From a checkpoint of a small model that answers yes/no questions on an image's attributes.
Model: 64-pixel images, encoder arch resnext, encoder norm groupnorm, encoder activation relu, encoder depths [3, 6, 6], encoder widths [128, 192, 288], fusion encoder width 256, fusion encoder norm layernorm, fusion encoder activation quick_gelu.
Training: adamw at rate 0.0014, 6200 steps.
Rows from block 5 of the image encoder of a small model that answers yes/no questions on an image's attributes, named by matrix and row number. Rows with one number belong to one channel. Each number is 500 + 50 x the weight over its row's rms, rounded and kept within 0 to 999. All counts start at 0. Numbers have three digits each.
After each channel's rows are labels from the 100 images, of 14976, where the channel reaches its highest value: "top examples" is what is common among them; "lies over" is the class under the peak. Only what is clearly more common there than usual is listed. The data: drawn branching plants.
# convs1: grouped (16 groups) 3x3 conv (encoder.blocks.5.convs.1.weight, 96x6x3x3, standardized in use), inputs within the group 0-5, a 3x3 kernel for each
# convs2: expand pointwise conv (encoder.blocks.5.convs.2.weight, 192x96x1x1, standardized in use, transposed), outputs 0-95

convs1.58:506433486506514449414501559494437443548489539493499452616584520616545487507576570526459445478534554364494472518429518515508496512486514507409521540540557531448469
convs2.58:520508429451492476541540434609539540558416401466448450429500531487472572492479588466421441491480556515584558496501486557462479551461615479551509552549475568493535592593507431448530412507449542577529559510485506465596349405504479578487529483481611498431490526508492501468548564439511535463
top examples: two-way forks; bare
lies over: wood

convs1.32:530527530496455460431464514564553518539418493473499542513474528434550453467380417568504520555491528474523458499565470490402461512465429600522515578430462459399545
convs2.32:529543522525516530542601498504506563412571556601528571552503513403484465548435498491479521547555493532477602497474518510395486489473536536407533499518484477476491469495463514448504527468482460574555499399408509618451469475560452533453469511491439478500476453464479523507589480418478415512
top examples: bare
lies over: ground

convs1.27:562466476458504496555509558429490453538530475488476455417492489437615509463509517444443561541388491494555606455450491406530540509552563417503514499458459555577530
convs2.27:510495574563483495438481603511438483538442478407540548499466576535462506482566435553482533577445503474497434532434495437523482533445519494544503540446504439497565414549462513530514539469488423375543503543521569553498462462487490456471329490510420489457478511560413414479508526428471481398
top examples: red berries; narrow
lies over: foliage

convs1.71:534634530527417448514522450485519573545399440490445545548482442509530431505520489532506447485468461554432482492623466491558447561483504458462380528537479505486481
convs2.71:525541483534500455486481436598506489474485556537534475519510562519533511523504416511462544420495437516377438491468424554470527586607531395457504417468549452480468480448477462522503519510443459461461501541496469514475603598425456539486483484560540494550455434467515403456527593500486579463
top examples: white flowers; narrow; night
lies over: wood

convs1.51:481528586587483527549563547414472454452534415470558494553528537490508522522487509385513391439512444444521410479516460515573481549495427448570440472450452485472493
convs2.51:482536532464395524513536549506403527489491581479531559542465461491487434502565385364428493557548499523522543467513477584499538467468500491425490477525547538501474483558625491504556471536457481466583525488573448536474476498386611535598480578513427559612526459409564502464454531523417466571
top examples: white flowers; branching: three-way forks; narrow; night
lies over: foliage

convs1.63:515488587545348451537521413492533472469464467481524550480459507472410428503521549499529520503481489456487571422402476466518532471481507591593509501387469519454517
convs2.63:392353538425517515515451445426485485503511535529568550521552547545549487520517539499566482448444495523517469460464463544471506492490536558528540527434410489554499540583557465554529501478507503546514479501491569486503453476503489463500557523495490462539430401559488587455542395578527487518
top examples: red berries; bare
lies over: wood

convs1.16:463531451493449485456522578359513487558554523565575538504415517542498540545459428425486451529504548568419545540544471522522466450402587524560515529512491515506566
convs2.16:539454566561490452458482545501578543485496552583446561457533481528416496529485519573613548471525547447588474485549510546555555515468546483506451457444453454520493589397432543453514471556492441458479503428508539515489559516553497562498526381472458490533590471494459474517538518472417558512
top examples: white flowers; leaning left
lies over: wood

convs1.31:547530585504457518493418504541466461593521465415505531464457491538503406487530418424394482496476494431440470511506593473409539576498527469414574498485485459504551
convs2.31:554453572505476579526460533490517512480434474536511501501484490468548414491481513557485399533557498505584517533599520531539554462390402494506444451552528518518575484487518477455537512519477545447508423362468530493467444502415501551508456513598478636505491487442525465563592513507441483524
top examples: bare
lies over: ground

convs1.94:498588514463468569575599592459497507454494517540550507436482439492500476563567569474477458453487484518542447444519535443488530449512477418401368447454504439485503
convs2.94:528489489567566488471476538500468548553488488449530447532546521517479348524486483487507488474667474421523556546505542416585453509489511474583404561482530488436536475551555456536544519482533561507484422524488505575544461441535469591478447477467501465507566437395449461568534545485433457467
top examples: pink blossoms; branching: three-way forks; narrow; night
lies over: foliage

convs1.64:422524525464530465583500427424471549507428471484501452439581573508440434455550533518547553528522447569473439506452528571568586505490434493483498507567430572442440
convs2.64:487528542499513472494564470485520355475470537467536439504469430553509504581448474531516489525473507512509576468644503545510542513607481473510477439435447526467527480457498634597504476553462513595542555616503432534437480518603469551491580426473511492428389474484399509485457545505434491558
top examples: two-way forks; white flowers; drooping
lies over: wood

convs1.83:497511539514472485537459482526508600505459459522515506515500527429470574413488497548533522516451449523457482503505484497649456413416467482459354506603451445533537
convs2.83:473505515420501565549561551434545520461490481488605459474457577468461544455524467465496384472418481462376456451537528556550542569485462518538534478559534452474476470482471561457424555522511486535487515603455433503442554490467448456388532550542463550554423406604545544490516515597468548588
top examples: red berries; narrow
lies over: foliage

convs1.14:488496526579414546530495533528570592561492529503465485450442439514473523521491485473433428443486587559486437467440406499480514587532560485422530497449591407542523
convs2.14:398469505517523573487515472405496589495506507528503506479479459506532484492481446572492505515569477462534398557543543511463458507427463437503537536456521523428550408546373524510524453528504505438511390495525540472517512473483503468553453623535458475353596455492555447525539492491495542509
top examples: night; narrow; white flowers
lies over: foliage

convs1.53:537487554397499581615551537466588466430486496389505473503498580548566513588492563520471470505473495464591468441504514488548447481540475478425431476485441476508456
convs2.53:476518507414494564486532552513505500518469495552485420485459453584444431437526359418630614535543553497522438553504419459506501540416523507534502510520532468440507493504460351476478528497478501446438520503507407488547477530425530485515454571504437513458434548451533449453423529517456486593
top examples: white flowers; night; narrow
lies over: foliage

convs1.52:520542527525470537464380474491578540533514596383461403593521537517436513512514517540597471539540532421452522566494460491516556520525468459513579474574478514547525
convs2.52:482494498403571392465496512542533559507453455624494609509521603529468478467443492599482515452517545487560429493428496565539504540478502452483546544557526447413566501578470530466390521472561494491477619500524519500512535447529475512524519525538554555532479511524517380512477530547511514461
top examples: red berries; leaning right
lies over: wood

convs1.60:440542483508518469490438568548452504514495487492507525573439452457592416481522431572517535496519483594518381526510469549585470486489536392540531438567528457476595
convs2.60:506467467424529508461388489454530521489432537572498552485563529501519533458553488468446548505478554535399525498581609515470593526529547458604482423432462591664552511486511528467523533439494457488486545482421408492459480447453468443527530507553386522461446467581477474486508352558538533437
top examples: two-way forks
lies over: wood

convs1.3:567486536485487483545536580515475481454439497503488543580569556628480501480397459467538486448559431515507455454459449465451601584506558416511536448535451490563515
convs2.3:547496492572456498530497506569466591430588553424554453584479538492542470470541431406534513566587545486519477469495542502472528485475562554426491523445528503503441481476550526425504532467551525497544442502525472521419485493475493536560406511557462582518582529475485494405487523515442489457
top examples: white flowers; narrow
lies over: wood

convs1.81:538528482409512507517475413487421416437542488486480541528495496522432540516539480468392526525466413591517519609510531556464440580538469543452531533437507540546595
convs2.81:556471363575486541423540502521468427463613492481478527476536460429425467623480511547460501549600469526488514566492450488469483536532516476478484519384486580466477477457422440522598472481538521523536439489529563513520534553457537484473557586513493516545410443473498480513535505443457423534
top examples: pink blossoms; narrow
lies over: foliage

convs1.75:460417504493605546513567510518480510482550454518539474442498504524520462543525476548536493541432554498439517455412364488522503552571547405409398549451543512490534
convs2.75:421491501599395490446493503515538523495459550448460541457534580459574514477513451516529519584487450531542619519428419503462426561476519456499571644523451524458501428610527367516455561544464419574527488597463523535526496456525606529480489499498558529465536472469536474540394503531549516547
top examples: bare; narrow; green leaves
lies over: wood; foliage

convs1.78:525542499519471491529459522596594570592489490507465497411474448463461560394445415584535553476530524493470474472462434495510506506475464467449414536636517521486467
convs2.78:494541502373493498493531600511513451526521466509490454408468466437442555424508539459507532552338516491436513460537511542586576589442521490463409493528483517527503531497441430464448467541483467520575611513567507516483473466458486456518489454484452495526425546597565466476498483439452542510
top examples: red berries; narrow
lies over: foliage; wood

convs1.67:573482541449525435600552527501516541466471434466541483529506538514449469602537527539544527446418483528546550574574615480470517474416373568514472473498484477515482
convs2.67:562471425553435461534470501547462501459557560516500511525515465451532471550424469463476495585579517558534521521444448412482502462512421612516491507490583472455487528479505476569563500417517470475514464481518483593535440530549481445494492460500507466535537541395550604548524546537616455432
top examples: pink blossoms; night; narrow
lies over: foliage

convs1.8:538526488448488517493515482612586542539471573458480479560494522534498507478420437504582457493478475521376503489560538480533556457376431419431461426517446512541506
convs2.8:554481453450596515487462443574537484389453532513521494585461548485570520577541472435480417482426547423490463431416493511516454462498483475416398489478389560505487577495431570560395479464460503581475521452450514492473389520421438590447472528493463515499458545540459476483541436522501436534
top examples: green leaves; three-way forks; narrow
lies over: wood

convs1.42:513564551444527525513443439499546515531520494507502506495612474505606525530554397457509546500504481541468439495527486521562462386420389586489415493492520468491585
convs2.42:470514542448584530479469520534443532515423541525522523545502605456505541486479525534565525476541480494569547535433496545560532538515568443480514492533574483548507661554553495456450547502490558484529486472492495457489491604569463458494680579622497591426588514528573572546447555460504432520
top examples: white flowers
lies over: wood

convs1.34:566484513422500578452485574593511540493534487466503421431416448514451526490458611520442555474529442478443488581547468456482454453477523488387491420428503487512535
convs2.34:509424547522473543499513544369500522485532456478351527424536494516553490477473522496554511459548542636454404502542445569483486457438456570497551440408490552513449520439471533456550557573469425497509475481444516403542405442466496493557471599447412503494499458493499550474458528497469483547
top examples: bare
lies over: ground; wood

convs1.5:469536470485404489466426476460504545486467461548509465558617549551439554494539520428453408409574494463632442541484551539475503512539518449500459419511508515546524
convs2.5:513557502561491524523455550481465480464483481451485507479490483557451513441512443472495576508485444504485455543490481604539508477462527529506402527405495483567548441515456464439462540570431433507534408562466572480464558504437539628471495416474478527412368579543510471444546421578479425595
top examples: white flowers; three-way forks; narrow
lies over: wood

convs1.73:518498552575420478475426521400541482500536499423521448548531540533457416524430548459499462419469543585511593557492505549469476580487500604466559457480496582526505
convs2.73:535536470524494468479564478500532546487534526470441442525584418496421488600440505480462511488564541556425478474469437507590549515516416543440565460502518494543402469513517528488555493510542478482534443403467579564532450443480520463599504500511521543411522567507481529449445497458489573549
top examples: bare; narrow
lies over: wood

convs1.33:496523474519514593483455477453541446498562489508510600546555614499465475507574445472492532488550525522516433474432429534608569415470490418415516554553548500439495
convs2.33:482488525488447439517531521546567541502439476533537530563509404566520492429570461484463449506468395526525499526510551472506511522505551465498500500496458516476470476487594515425527436460607452557335524499547384419528581577577502471492520416419564520505484532541539452520501531479499450487
top examples: bare
lies over: ground

convs1.70:468498495523498548523412425521516521571504491520483497528491532440510412585506514476489528524407509584575554498431432571522549386440447498462486429568540503539392
convs2.70:566522522499454455489518529455466508536525445478497573484556487526482453405571459493456519550470507495514522429429504420520550523472489523594387590462468580567531590474618460586551597550477505475501460538625475484539463533458544521544472612481476452510458527500514519507498561455420488466
top examples: green leaves; narrow; night
lies over: foliage